{"arch": "vit", "model": "image classifier", "dataset": "small charts drawn from random numbers", "train_examples": 203450, "image_size": 48, "crop_scale_min": 0.8, "horizontal_flip": false, "targets": ["trend"], "num_classes": 5, "norm": "layernorm", "norm_position": "pre", "hidden_act": "quick_gelu", "head_dim": 32, "fused_qkv": true, "bias": "all", "qk_norm": false, "parallel_block": false, "moe": "top_k", "drop_path": 0.1, "num_experts": 64, "moe_every": 1, "expert_mlp_ratio": 1, "experts_per_token": 2, "shared_expert": false, "patch_size": [6, 6], "layers": 8, "width": 160, "positions": "learned", "pooling": "class_token", "mixing": "mixup", "loss": "cross_entropy", "residual_init": "none", "optimizer": "muon", "muon_scale": "original", "learning_rate": 0.02, "momentum": 0.95, "nesterov": true, "orthogonalizer": "newton_schulz_5", "adamw_lr_other_params": 0.0026, "max_grad_norm": 0.5, "ema_decay": 0.995, "max_steps": 19300, "batch_size": 128, "epochs": 12.1, "lr_schedule": "constant", "warmup_steps": 380, "weight_decay": 0.004, "adamw_weight_decay_other_params": 0}
Rows from block 2 of a small image classifier, named by matrix and row number. Rows with one number within an expert belong to one neuron, the router's apart. Each number is 128 + 24 x the weight over its row's rms, rounded and kept within 0 to 255. All counts start at 0. Numbers have three digits each.
Before each expert's rows are labels from the 100 images, of 14976, where the router gives the expert most weight on average: "responds to" is what is common among them. Only what is clearly more common there than usual is listed. The data: small charts drawn from random numbers.
# router: router (model.blocks.2.mlp.router.weight, 64x160, trained with AdamW), inputs 80-159
# up: expert up (model.blocks.2.mlp.up, 64x160x160), inputs 80-159
# down: expert down (model.blocks.2.mlp.down, 64x160x160, transposed), outputs 80-159

# expert 34
responds to: lollipop chart
router.34:105110155128149155119134094136125173134120132145100131122102122162124166140084170123131159144118109105131163090131168107100177140125131138092090150147149118142106135145144130123173137115135122114118105148136155132132098145135095156126146109
up.0:121094130138117114136182095094135103076093108138097157094085129140182115133114138110155137130137124133163139123143156093197159129133150084185116112127117175113094120139154145165128122164113169143121163122110170139148175125126118096127130136
down.0:138109126112113143105103106182105129138149093129118139113127111141107135179132102139180139157085150160112153148123120123094087115127125177069158130131138109124118149200104132124125155122140142118137127098104165106103151127088134125107138109
up.1:113138127100140163156122129139128157139096138150180105167102118092142141112097138161133083127075132131070099127136153105124136123129136105168132148165081146168151147141133101142125140147094114126148171182160101122132134140145126108114107114
down.1:125124085105154142142130162110117138107122122144138149148088127138085127142132117131101096137126110124132154130121143138092122161111060112167178154096134153117158101149139103121085147103167103149148143172133153145127172108141120150091157130
up.2:121130133121117146164112160133103120129139140107164130093117112099076107123141109124106150133111102118128129160175111153132155130104096099125144163097132110109130119116077131123157088105108188154109137103068141124167160094152118100133138145
down.2:129156123131160113127098116087167071137101138155146114116115128141157159129128114160146132109114119092088101174107131160107141145134132107142138103119102118101156098159146134121194106100098125120144124087169093135166138161094172158155133102
up.3:145124133146086103068077089124125095127150114101117098158117175142102076147151120124141140110115120129144152144130133118123100133081169108081156114115125089097156107127163131077146128139137154167170116112085133143144115086088112131178096132
down.3:105105167122092143142140114108171087194102157124132118148126126118083156152151110139140108126133121149170119117111118114139160122130115102141130142174157111121110084081160117122092105126112124109127136117109111107136137088139132110119159107
up.4:142137129083126139104092156135122139135116141130118153092094153106106143122121176128119134134098121147113172096117086178184106127159135078057078120128122159146134110117122093173158127129135140093125189119106134155120179141130124088104138105
down.4:117134132091114142180137159130090111099165174118099111119152112115140118150117138118080106124072162111103154164184104103093112138122132150095146100118152079084117113096098116127101115167132128096122142104124113126112108089119117139092139123
up.5:096109139125132129117114127135140143101100108111160148130146057115157180128119088111130162111103137100125130128084108098183135129112123133128144080144083099126158156087144123170101138119142138102089071159157078114113155155156130106158136144
down.5:164148106109113125128126146176101134067155074165092167135135105175102112132100111089138090154141154146145145141141133102124131129110121066165130134112099119112124103082141099134109143155113097114136154104149144146128138091136164110112132141
up.6:114105123099161145168117111169129136141151154115119138140123109139146125130145151080184126116162124129114160060113149158149131126130091130101104085135115126137102095108117155155167132107089133110092173134123101130114139117128114147123103132
down.6:140154121142143122135140111098161129106126136142142157100086154089119165114205107101119185174136147141129112125141173096116148061133094159079137111140140160120090110131125131152146108127084158125136164114139121166128119125156166147112122121
up.7:139104122117131129157118149079134129103139095168133117108074154124137123144146089167104135127072110121113171158111141117099143122100104092156111103136117127140115137106149154149177137128113159061100124118162106119104127113130147131139136114
down.7:125162105114138126122107134158119125218135074155131120140141109113120126148096138113098149142095091087135075180101120148139104138109125207097155112121128127115158108142116130095138112117128128151127147124093122108129175127139126146133173105
up.8:110167152087140103131125097180147090136110119137156143126099134154139079121160091110132153118154128130098144102077134150127100142130088152148131142154127145142122098146117097136140133116110093137102175138112155139095167143163149121122094121
down.8:156172109140119112139117143131133121104124190112119169131098124106102160124082116108120136181149137102083125149172129151116147140118158108108146132107160119138138108117108110178105126167146132148102108120112148179137114110178099075097125161
up.9:130120116130116177146142161136110103131123086151151140102142136089119127115164094122123132139123175118089161168123128138095167126116104109081123178110139094149152136107097132084167150111132142158138134138115136166136148120113142156116102102
down.9:112160108116120167149079161120146141110080076112134132151145167147127154127134109149146115169104108095105113149158156119135097132109155137150143087090144079136118167152101150150141091124140140175113138172161118113139099134119110127141106140
up.10:102133130156102158092124135107147128135147101138136145167124146101102154129146105174105138117179143124135151086145101174097127139128134104161134117175140186149145157116088128130143128107119115156132073166192166100140199138136146099140139092
down.10:142077143094148122123123098120159099119147138123125148165112147123105163152103085157136120125122138080112136143094088110167129141143093143109082075167144057137123132100159120127155127099112125131125133144141129117153101158073153135162133156
up.11:078129131128110155101113148170108129152154147098122146113116149102164127116068121115103121141143152117099091135091125130120121131096105083135125121133118143127128144110088143124130123138135107124120093170102138141116114170108134114093116151
down.11:104106151122113167119103103081113086129141153098127149114158145174127151161124114113134106101152146169111118104129148124119138122117125136081148101106133131115122135138130131089090101080122154130140090172136127143126157155100148147141148123
up.12:130139129154172109139125166110098128166082120161162119133163107106131119134134117156112146126131102113135151138085109125075094137120124124111109164146162160099163117139143125109129104120122156133098137063102119132122102168169142060132134100
down.12:121115097177082123129136136131134156122112129174136099177128117105168138119151119144148096165150131136133135121136099163112178125096140163093122126156101122181125120112164145130156112159118080112086130114169139148121171111113137104145170116
up.13:122103128134117117212148099132167148121125096177120124126141071090121114128139111158147104138108121126118136141088144069084163128102130135129113142092152123096161099195142145106127144134115159157063127123092147066150142154128112124115156128
down.13:142136157127139137145105127126157118110137072155154130111106099157104135167095119081168119130062108165137157108106128150115123138126105136070087104090150117111121108136148091157153105117138147088150133111144107111095110131137162108090163123
up.14:122104117165102102115122130156121131129115097115147071125108152097133167109118128171162125130100157134116085140135118179150179125128115139139158095125110163126119145107123119103171148129113129169174114131108108130124179143123128107085104161
down.14:159133108079132119136111156151132098102133152118131131167132098111115127104105100133120097142107153131124110151109125165122144106144200157112077150137138100153059130126119108109162139166108095135100155100095154100132107134139164128159108130
up.15:108147121139158099116127101093133113100157114176147110124117165109106099155149128122088142121065111102106131084134142128153105121080118147145101129116173121120140157147167113119096094152119161107120134142129171151146127131137138147174120139
down.15:102135140128147151139064140108155179128129125184104163139090141125145127116132140108149140137083123107119104131141153138113122072110097106138130122109104133120148082141137118145130129112113138147150145124134133112145090090132113147129124132
up.16:126129130115133138112129120141123105112106113150137148107109167153142164122146112127167113126134130130142115120091161105156100121096210181086140139163102110116115123090125156147109147127115119157126115159155131111122183167123112114107108131
down.16:124156072097154129090164140122124166139108125135125088138148160117091087128136114097106118123135118159128121104143137124103133121133096089134082145121130108108113188198115129133106174081139156142111167157129130151081096133148140127172133122
up.17:101131135156116157146093111075105081146102118136124178151136087151162124117099073131128132111144115113146103136188164126111130134126138123165100125136135110146112158129107127155134153158103089167118111154130174129144109154120152135180116144
down.17:131181112118139129106116088114143106145148068065138113114115103138112085116102153190124121135139129125111121110104145157159130123155131153154055145143105112121146166164165112126131114088118140118151147144153128141134146105139086122126128169

# expert 3
responds to: radar chart
router.3:158137131074120132120109098150098132127144121119132158183097125096137141136095166142151164112128096117103075083186129124146177122132134159125153154128137104165134133109134108106148094095174109095114136124122173112127078124092133128110099108
up.0:122104132137178165124123178123142087133120092138140130157104151136127112123120118103131144160145139149126155161081126152145123133125157154139114144133128068126147213171158118122146103086097148124061137180133168127110120115101118067172171125
down.0:105127106145125133122077116156132132126139163154103128112138090149130097123138133135127127158154140145080143143148130148186130137116134161134152107150152083091112141097085099128128142189139141129118153128167120148111112107156118112086123124
up.1:112102140117121086090100106148115114138120127138127161134124097154088156129112145141122118142104124148129167126098136094165104119115082111130178091141135098177143129120144106124105140148136129123155110187120169136122133141141148174179101142
down.1:116148117094137133130133123129144139140106156122129119094129114161142125142123145188135161147112091153150097174123127142122146177118126156168148149103108126107154149065098125109117126144152129122141128090150140110113099178114131120138150130
up.2:091140131119178162124160129106056107132122189143132155139122117181141158127151120086100062145166121126138092160143113083141121125165120148140140136135127097157154089133108131083119092100111118133147162137153156167136147136120111144131123144
down.2:115080177153131134106113124115135137101136150098093116112153105144074144126126135093124166121124128098125148125105179164116145116116102150138103136173141124167129141113115108142144120133111139111098163101152089103149083175140116150131113123
up.3:119122120110114093062103167107164083141114139164102125129174143157110139126130118096112152131157124134142149125123136188087120113148076103120165135107169096159100168112175158102170122181139176116176127152126118106139066097128125113114131147
down.3:158156122132109113186125107100146124128124144124169143130128187152109092168104104091134116153120105132173110134116152135143095103124104124104134118158150097116132108108095112143087116115129112127132097129117151106096108129146132151091160148
up.4:130138132132098058157121173135082164092091155131136153167148152087160144129107134082125133165101166132157147126153103110187152120151113125117119148149137145155094095099128121120125125129105121124150101106137135111116188155136120099143097087
down.4:095115144141113139130131053149085124080157152138130121147128147150113112132110108212159107129126126121172134129129137148130119130150087119163119151147131151104124112121149183134097122125138111181116093097118142148154128142113114140141132110
up.5:109128127090108110136127111138158074179144140170123168111169127108153092111160151081145119125133132125070124144079117167133134128116129105145124150127143139096150084122130108150143121123103090065147121113139105149122122158128145123126113123
down.5:135117159128111109116142145097141135143137122133130167124101134164081181104153139120108090126144118131089094128157102089110143120137092086147135097124095131120110143143182104108134089116154139152179145161106115114149098162170149072108107158
up.6:131163149143131125164103141083174115153093133163119106144089171149108108133158116087099106134135115133119096151110129151144054125115157151168139117153131161086122129136168075101116125110079142133166151161117137141138131136133117142119096134
down.6:147148153077126128091129115135148113123156091119125127095123126126118131104153134161104148135105114119133155166095099119149164148125148135058146123126148111138117132140121075169147095145147141140181123099137138142144122152141109165135110143
up.7:147183128109144104181120124149099148150127074140146143133137106124128100115182125120134145144110154131064095136139148100105178131122091150137090140106144122110088182163146133130127110105109143135154169120125105128124162099136158162097139141
down.7:090134172114134100113108114144135138110144115159140133121080150123100148138140156126127048148106099199114128140152109121112095136130103132152144095094126181106152152143102099109153161122128128171131129136134101155155135123089151110128118120
up.8:134090131102139196076121148127139124148156096144085092127143142146170133154124108094129134130162122111117123132135117152130163120114081057075152108158117163109117112132111131155158118110168132146086109123111173133123150152147135126112171112
down.8:150106096157137160131131117117075101105117114118116094138146102089130126100110144165104103112095142117161101137132116171148123107154158097115181098140085157141124130108178095126130159119116106126133130146101139167199134123091126157121086128
up.9:118110124085155141100146143103118117122130144139171075062090123159117112123131170105151091133128157137165145136093163086135116136119114151124112110143135061152149141108098095112080138133135118138125130150147175151107097107146152112139133151
down.9:108146104101131133105123167103124165144167164139075116100091131099135110129096112115173165167091130112138103119118127125157079110119114144155108127060164129103127145144135135157138085122168172119126081090095133081142148124133142111165124120
up.10:122142140176093169140120135131118149091119168147063120090095109119123160146135168148150129146101113114119137124104140099095134127089089105112104153124110135160094111142142139109143117119110111170145143127122089161106121100105127136129177149
down.10:087103128146136132109098130153132142134114131112134112137135133119128114112084108146111089151184150140172141100108109125103125152138158113099085173103126110144136131115106139133143104084174145081122128119131151105128146128139108130091146174
up.11:185102130154126159128132152133090139120159110110123121134105165166145108118128134101146110147137097104154142147049107124122138125094056129122132155105129084121158144116134136104144114140140145130190132160100110137148123149151153124147147130
down.11:094165095099139145114116120128132133172120135106144130102177120170107131139157113149102115129135131134101105091104136148070154124160061126131113114124132112146100115129117113133087132135140132140123112135142128128180168106156156120129113110
up.12:166130130139111171156145142111127135169130148129131092095094104119152136093167145136145141089115134122151088116109108105151156137139116154182129081118124129129106139122098171131127092105112129108156120159137119145142183108166117143123158122
down.12:107114169164098137155188143136146156107142093166127160137163153085155144123123156115148131119125119123198121160120157121151108111164142135123164093122131104132111119137164123097121123147126131133122121136147115088098103061108141125107112174
up.13:180154124125148153120144131129119100147143151162100137086121137101190131124085125136136163138103094116126178081145121150137122117117114117088163113139161122143093110102165124141123102141139114103110129100165113145118121075170117147159130125
down.13:123132142122137142142134140115145148145100125113164115141157097132099101152082104124140187066096109142132124128109116107183111130130125110132121127176125115120148120131135147121114137097103117130139071127131144118099127110111120066107125125
up.14:121126114087104056091102129138147172079094161142143067157121153111120138120144119118148132138144127137124155106160115094158139131102114133127147124125120179129146139166117157104150106124128075093140099118167137121123121072117134125136093104
down.14:189141129110138139125120136091124118118132114074134123132115136101122131123092088166109156102161144143157067136088126146095128143121081122086145145131152089160112154140123121115139074123156148180119107145106137078137120156107146132098162144
up.15:112140131155128125156136158108090115124127130137108142104128084146109162144118086139134129079167133131069103164151113129096123133103111144143122174133151122167105154150117124129164119126139110144157125117139098120153120134156130130117119136
down.15:157160128126117123127129146131124113153129128139135197120068105129091145126133063079081132141122139135098163119162120118162088135117151085146123091116117138134135157134119146176134158141142088120164110137165091135108113101150094127116116166
up.16:145117121141106098110169167085160125126127144138121101152182120094137140123120093154138131146116134146192125160122151063122131127180079095159139132111110107116117064121178174106107131121118118140110119129149114147118108165163146111132138150
down.16:118170147153125116134108110186087160088145142132066176140119116111153125153140152135143114040150121113110117119151169154141132129116133140150133170137120089130164134111126159120106081121128116123141082159107133133115144123111175129109125078
up.17:086144136084130130120119134108147137173131142133147109131138160093185119128111131151133156140094129145080126151068125137131116120166125133099137101127110151146138131138179115142108163144124118103104128130042155136138116102105128128118135130
down.17:138185093097119136132123168152102142126107075070164123140132168132118123128101131121134120147139136101108121116111093113086153119133112148159121127152151110099111144145152144163160099107143118115164149111151125130129092105155142077127131130

# expert 18
responds to: pie chart
router.18:148148131096163173116148126080156124127122168135156091137135119078109141146117147133159166138131105140151116102119103136104098134144149109112141151084131171152150138141142117102111090077159133122150105144150112119082070105093110152152116162
up.0:139152115103169137092150129119122120142161081144130146165137143128124137158159128166163144103128111134117150146103098152127123153132110138147138097137093177130138088148126160112163125118165135087112072151137115144112167130113120163138139148
down.0:131156123105144137120130106135130112119105131101151084115111121129207131103110172127083104084146115056148119152166089146161140112103119157079132092155120128119135135137145104117123160107142120158161093077118111127119095130094151147110154124
up.1:121154139146156148129147077158090150153168175125119136154127112112149066125068128134125105112177101127137153149117103155115122121108153101134127166142108134149121139170128122154091084133153117141116120144126144124089130198113107112075150094
down.1:144166107110108152148147118122128135135144109116158116121110135121109112164139139123116143131117097123112128085137123193110135105137098090110105142110138133115142086151153122115129125115118102091126141096128109145124104179133162085168164135
up.2:133130146116100147130134128096182144153095097147103181095136113102125154163137155123160131109154135125083133131134105132115116123127181126116109090136139092124117151100118096128142128142126076096132084145139125146148118118093133128104107126
down.2:141171157148105094132085140119145103102135158132130115139132157129157126135117122122126094126155130158120112111129104126114106148131060095137105176129080135135125159073125135106139124104142149098085138155126080152130149154142165118126104117
up.3:102109125102117111122163153157097123146113123112126107105158113114127105120141144097114112115088147127119118113165146139122128130152146146124121088111083140124105118062144161167141155149164090097113154141113117127119144141121088124139139112
down.3:109131127153190127171108111150137101101107133138110161143102123113081142076134120120117142091132135143141122147134091083113137133094059132094119102168110117106140169137127113117151122162174123116135144137220114118160118115087117166146147127
up.4:137092128116161107136100113118110098184133195121104111133136146168145124131102152119094125094144119135145122104132163083112125132111124172110164103151079118152136141117118116126106171118114152161133125082113140152122132180111100153146133121
down.4:067120114121136118093149138084136132132128140158179109151148122091117108128115131121148146090086130117112171150108135129130127168151124112102147132085121108148109118164144130148145131110114069156145139162104123153132132150191142125131119101
up.5:112105140146119103124101095110142135103117102147121147136150152166149125122107174076123125142131132134137149131200140153117151121132107130149158095134125167137103108120153144172170117143126146087136123125144111184118176138106115085121079120
down.5:117121138156128116091106135061157141151107153163124114146142149151091145111132106102113149151115178101135171139132148156115111147097135128131109150154118123126131143114126119128105125078098190149089117150138105106146121125132133041167132149
up.6:112114127134100091166092142106084089108120124124156121108106121073133109156139111130124156132116129114157119138140153122157129129117112133136116134122100178135183113132155148122157202128129100128122125115131168160106150150165097124158190125
down.6:148159137109143148133093092101071130109112086127149085104153120152132139103105109137146164144145156132099114136109119144116120141168119119160090086145151169161133112134128169138120100152136129121148112113122147158121175127091139134140102149
up.7:121137129102141096135116130128111079133128134106124129210134131126102150130141130118138162142115131112132147124115116172106103138131131110129144116103161145118126082122191109110116092110144104134128144148117126123147146127155121118190167146
down.7:180117128093162129172117093165084115183133130119119151118110098166110130147121140139160112057115087123119127109120096112116137128102148153138154131161127120132120132150121094129153126117168137119118135118118121125127078108132130126127155098
up.8:069106135159131163141123103127129105132142095126138152149116122126145091100161154113143135114154160142141140121157095164137115136139138124148100078133091125058129074148123128079133119117114160133125133136090145150148120122131138108155153141
down.8:107125131089111181152119087150119145144153151133168123122136104098146159080146125154133175108134167123138140102130123128195126109085097204116134115111135146117128114149114129121130102109127152162147125144115149133126142114116074104113106144
up.9:146156115124197129126149104100184111134115154126142168099137123117116151137147163177130153133113149122116156129095110131142112122138102074151120108123102187138144178115112135078179127108131131134143124152167147128142087090104124153113161141
down.9:163074115166131122157152165121164097098139126101106111106174116124095152096100105136144157110131105145120141146122154105135152163123125128097089119163128125148101157145119113150118128107110163142124097124113090104119185142182091121144087140
up.10:169109129132100102138125128156144105126146126097111125092172120142163175128078156111138119142100098124131132120128103175159152122123151083107130092118122168124131158129133146160141124128092121177114133097152106124133144100110121118122138161
down.10:111151119123096119118124161175083118146122111144157151121172128153124154098142138163110097137098132132095135108164135120146130133094132088117130117131095080108120109117110133115112128127096137085155130139157117091137132138190126110110128123
up.11:150104121115154107136156121166190141134155127152159139100175127133115154130160137147086141126091080127129125086119134116151086128107159142141121092135122127106138147155161109150138152135174101165127119092124103105138145145121115113114134148
down.11:151119113113152169128142147123157157111118150122122104134108117148144147112100119128106171125125108175132141139129120142097135149085114103131087140110128123137125107174128112134122146129139121115159080121145116072108149128183133155113129133
up.12:168141122133110137036136130098166124142158105073093115161117183132126118110135149137153164150104122127093142121132151095141148129158119120128134100156134083118076128124089096092144130148135157109088122114122140136123109072139132112112132093
down.12:110122182092126130160136133169133116125090112153098156124149082135118144139131123175099188128111185100118114160123130112132126152134144125108136158131142132103170124081157123122133100157104143140141120174121101112121151106133118075142122122
up.13:073092125138151070065102145084133159106201118106138130158121144143121120128114147164103147121122142128122100092119121162146118134166081100163123136144098136145138134137120138174106137117142134079093174115101137175112102133114139090144109139
down.13:104153079134140124142172101107130178165166137122161076146153106088120111169115122155109110144124116113168153122123123126113119145090123151172136142133128110160120114148127073149124099145174118147136138117124136118147153138126151150089121136
up.14:144067148128166149123150199106114077114145122163131146200128166157140132121162104169094133157088121121143148135136131123114141135100139176112152119114103116108123199141108150149110111152115149092117163135170157129107173094164133148144117120
down.14:129133133137149187080131176111094086131138151089122113121140123146127106083099156148152119151128111146127136113097147100112132107087115131137148094122128152142121117153140113157153165123113144172138115177148133108152077154109149135111131150
up.15:123132139152119143079117130144107090145131139145113143074119128149092092108131120140134145169159113129144134141167182126139130121131160153139164144131113097135124125123105112134084133151107106120161142152102090137110111152145118076123113151
down.15:077135114123128146132140142145118130087144120130132134125148079116104105154138135152173166150177104169146145131144149124134077132121115132088110140154173091140119122149120125125116126142126108092126188104116080106149118105125159125135100092
up.16:135145124114147179164141123152100133183121138137116093086127152159150102132169119099091120092110122133162114149121133148144096103138116174123090097140087114084136109096097141113134120140151132106149160146104173127070132090174145150123152156
down.16:096183133088102134145131111108123107128148109086130158128099122132092138109116099134155152138161110127133055098138123152127115104159151090099155173130143131192159179110112104147110128122113122141146103091136138137122155109119118148129116099
up.17:136107131079113139110138096145132132114169141113161094154092126122127105081125100136095129128149169142124127160132120081124139144104119160153109110119121148145164153160107154068169126165158159127130120161127115148131129125131125159158134112
down.17:093140105110147131163122130161122117128118121159098101130110098156166135140121154104169141148137122146108158111146124112154068143076114126116158140141119157109124165098138156136106169099151138115103153104172127125102142151174105140131130114

# expert 27
responds to: radar chart
router.27:127120093153108153096130126143120109110123114116091147127134123145108139124134163129141089160087087142106132137057103129129136105117123109105169102086100108150142143147152092170141142120132095172141159092104137155138138161156131141123154125
up.0:138132120108091141131139157149154145175109158144116118105140151124088131122113182104108104196131152119093157138163103107135125109098106101135154102112163186092160150131134084160136132125120150151145100142098136147152120126135142130139140114
down.0:106159135086158100165135089171116114097138146075133144130131132138088126159121167123111134118131103142094155152140118129156114104141137136112154147120104125106165157113122153145164129159096124103109128152146156165144103109107143095101128055
up.1:101107138146171170157091117159142173097155130165121130106132109147178135122126130158135136133150098137114115070145147159098136128130139112185126149112132129101151135107146124111129162118111133124147105178129163139093149140124183138155189121
down.1:170111145128146091122142134138127096105166161149094137157157126127116120129137125138107130160161141104114123149110071177088109120125178092170145145121135155135068127082123147141083068138126152116134148126103106135131130125132088120164135168
up.2:149161118135135140111112080127082160167123124108183099072092154161089193147145163141130122131127129129124152137143117110162136128162113104132118132131152147181105162102150161098104142129098109141070099115113142133164120127139112091153120135
down.2:151145169098156163146141139128128111115099137144104133163103127088114112094106107122105105089128114154077118146136105107130153162196157150127087106133123129162079155124092091103142136124145112116145109127149126127115105167122121166094155106
up.3:143126119119102092136172179139106146127141130115108152086117178148120125143163114120123141136167137127126129134113122133127118123115138194119157162127149104118145065162143059125127149125154103118148140146142081132140106141070136090155119113
down.3:097117087096129110128077080137155100128160136103107166137130138133109135128104105108093121128121119145151105108156122112118138094146113167082171124167120171148125115156163103120145165140123131181069105161116135149120123131086146097168144180
up.4:114133129138116145142131163149105122108126126126124114168135145141153102134150122138097136138094122139114159077138125122166118132095098161118110128142103158111146110162130162172103118130146127178115165148099158143101155150120108145159138137
down.4:140143083126136124141146103121134126121167151155138122150130153121097137098101154129105147114112091150155153162125086153132107122149145186120147153095169159131153162150166139097123120144161108136150127112079141099114121131100144108111130151
up.5:170144131101128090113140133124108163143114154125142103137171138140116101145143116102174161154117147140121103092164102161087095141123143127134096130120139102145068108150120116128115101149145163098128110149127120064107158119119091107149146118
down.5:126090123103119118126133081161140156130131114117129147122136066132126148170112173117152151103130133096099131174188168122068104093129125167126078108111126139108134110095176123148117162137103144128130135112107117103142119151133095126134146100
up.6:109109122105116098122134114117088119119112113135103111140115112113142120126076132129086098121131129138135126152145107103163110141104124118121144148115111137143123104164126107146154134129121118102122137142108123188149183138212131115130086091
down.6:143153128112132112099140139140140148174113118133148162149144104129132109111118145110094121141137092107126138105087165144130143130164105122099133112103148139112110148142114097130121111134098134145081143173121141143139176145050089099111128128
up.7:095122128137169086134139114135106147114129131095142156153098167106136104143109137160123155146105139150134089143131138152154099124113141160127159115157110149154119166167108110155084123145119098117125039176094124136134117112102145154121097133
down.7:134131098143132127130127177148123119134124129128122114110138149118153125120167125090118145133093092141130116116119167085149173137116119101143127148111181143144110128067150097138122113113110152112164132124141165163142177131135125086178105097
up.8:121159114157139126123151169141105117101147111130132139138164151123136092117122155110098120164141156111155165186127136181126119130101121140152130098113189135177112160105142134098167100151124163140137119074218088138124090129122138128145170078
down.8:090144124128168184101145126118085149160106147153128156119114139120163105122085068150162148145161078138155129132138114141138130103113128133099116131149121121137117114113129155170127118132128123096152091147141150094136168140090118096141152149
up.9:158183121159092136135106123123179142145150120133111128140151146111110161109128150083100113153099142123123163153109091163152159120107104132151124102131116128133197119097106141126126150067126108122140148091156112169133114175142136111120115151
down.9:118132139142138146129173139133144126096132157115144149120144116111132138088118140131122129179162140162142144126167087099144109146093148171144149094139118116133095138119110183089129111123180113114116091095109129150163125140137153155094118094
up.10:106165121117067142116154064161130166140127131111146119158149122139133132138147120093118121161124110147135105092143097123166125127114066128143136097138151105124131158071132137116098112109133142150139126111133107130160127148100125094089135107
down.10:108156129173171113098118135083091140142096129121154121111120089105144132167099116148123157132098138177104102141125156127160129142133103149098127115125142086107101121144106147121129140119140121104140142142166070121116131134106118154150164144
up.11:129086127068158149127097139126110122089132104115161136111141120123133147114140126137142141136120118119103177131137134158116130134126103104118132195153147148145122128108121145113145120138136146100163131139126125121138149115127118083190113112
down.11:131142172096112155133098119155112143145105146147146109139158106134178158143140179107128094149150144112074125158129138156135142156083135112165134136125154160112133143118120122128114159131101124099132135184136116112098151109099123126096129132
up.12:195148119124144147125105078165148152135083107106104139073109132128166143140171137170119121130085162119143148134095096148131123139076143129093130138122104112137139137168144124167118136151138114101096077147104110128065131095132114166138106121
down.12:167125158150171163086142116126150099131134162121138171121093141163129128146131090111135081139123117113132112141127122104152157131118072091127143124166101103103120125109139101099139129112112160142141168135124141084123117083116146086080130108
up.13:172115134164151096119112158106142166160132099114136116093096145115133140110113108149117124148104142138167083114104091153175121137113121155152148119089127148094140146116133134106123154172115138141118123123077077153142111165098163082147108140
down.13:148131100138139176155133145126133111124155100083105125130147144097114153110143124117158132146148151132120172121118121135149169092144153101132151118161147096095138108127099103125117127126134136161170089106176140130120164152101117101159108153
up.14:153135129082070119150101106152129149146158069115097113114176141159144124129161134103150146110105128109164141117130145132126087127092150156126133124140101139112123086168131073128150123109106094115156153096124096120126158081120139129099118171
down.14:112145101132100120139100103173125151132156141137119154145126171109153125123121109094137094113123125115113120135094120105127137089112120173108157136122147175145152092147163122153109149126078102177121125148148175182119117119161143120129102151
up.15:105115132126194081114128147085136133159132163143121092105139111098152125101127140143148162141154100130102124105102118096156141142123140161128148128121107146139092174117105118128126122175116131124124123126115112117099134079113115160150112114
down.15:157108122135113141117182170108137152098136133099149124135099098144153120112114111147154157118126124116143076120088126115089096160067151123150111136148119105157134075125128130101119170132142091178138168161120141166146150135163159116122079169
up.16:097141129127108118094169138175064105067101121186100165101146159123130127139128144125135135119121151117125108162135144131106110137127129122103114138099116144101136142150112170138114161139115111155199145149141098150113132138107135127161117140
down.16:146109128150166121119110141132132149143109132094097096130100116145134131114124124121101135136141103149134125099127132126095088087147142154178138147122133130159120143076143154170118124073135110142153162162123157133155168161121096095090092126
up.17:174151118118115128132154164150101105142135128172117085145154129117131136113154101162084134133079112135150159136132122161106147131088117123105140131153074156151140056115138126140103153111142149138131146133123093119117098156111146106131089150
down.17:086136120131097099145147106127173138101141115104151177121123106106120131155114084095143110166148156150092139150109144122131150110133173129057139186166131108159090127154079158147137149144133126137137131143136105169103169134139112135153140137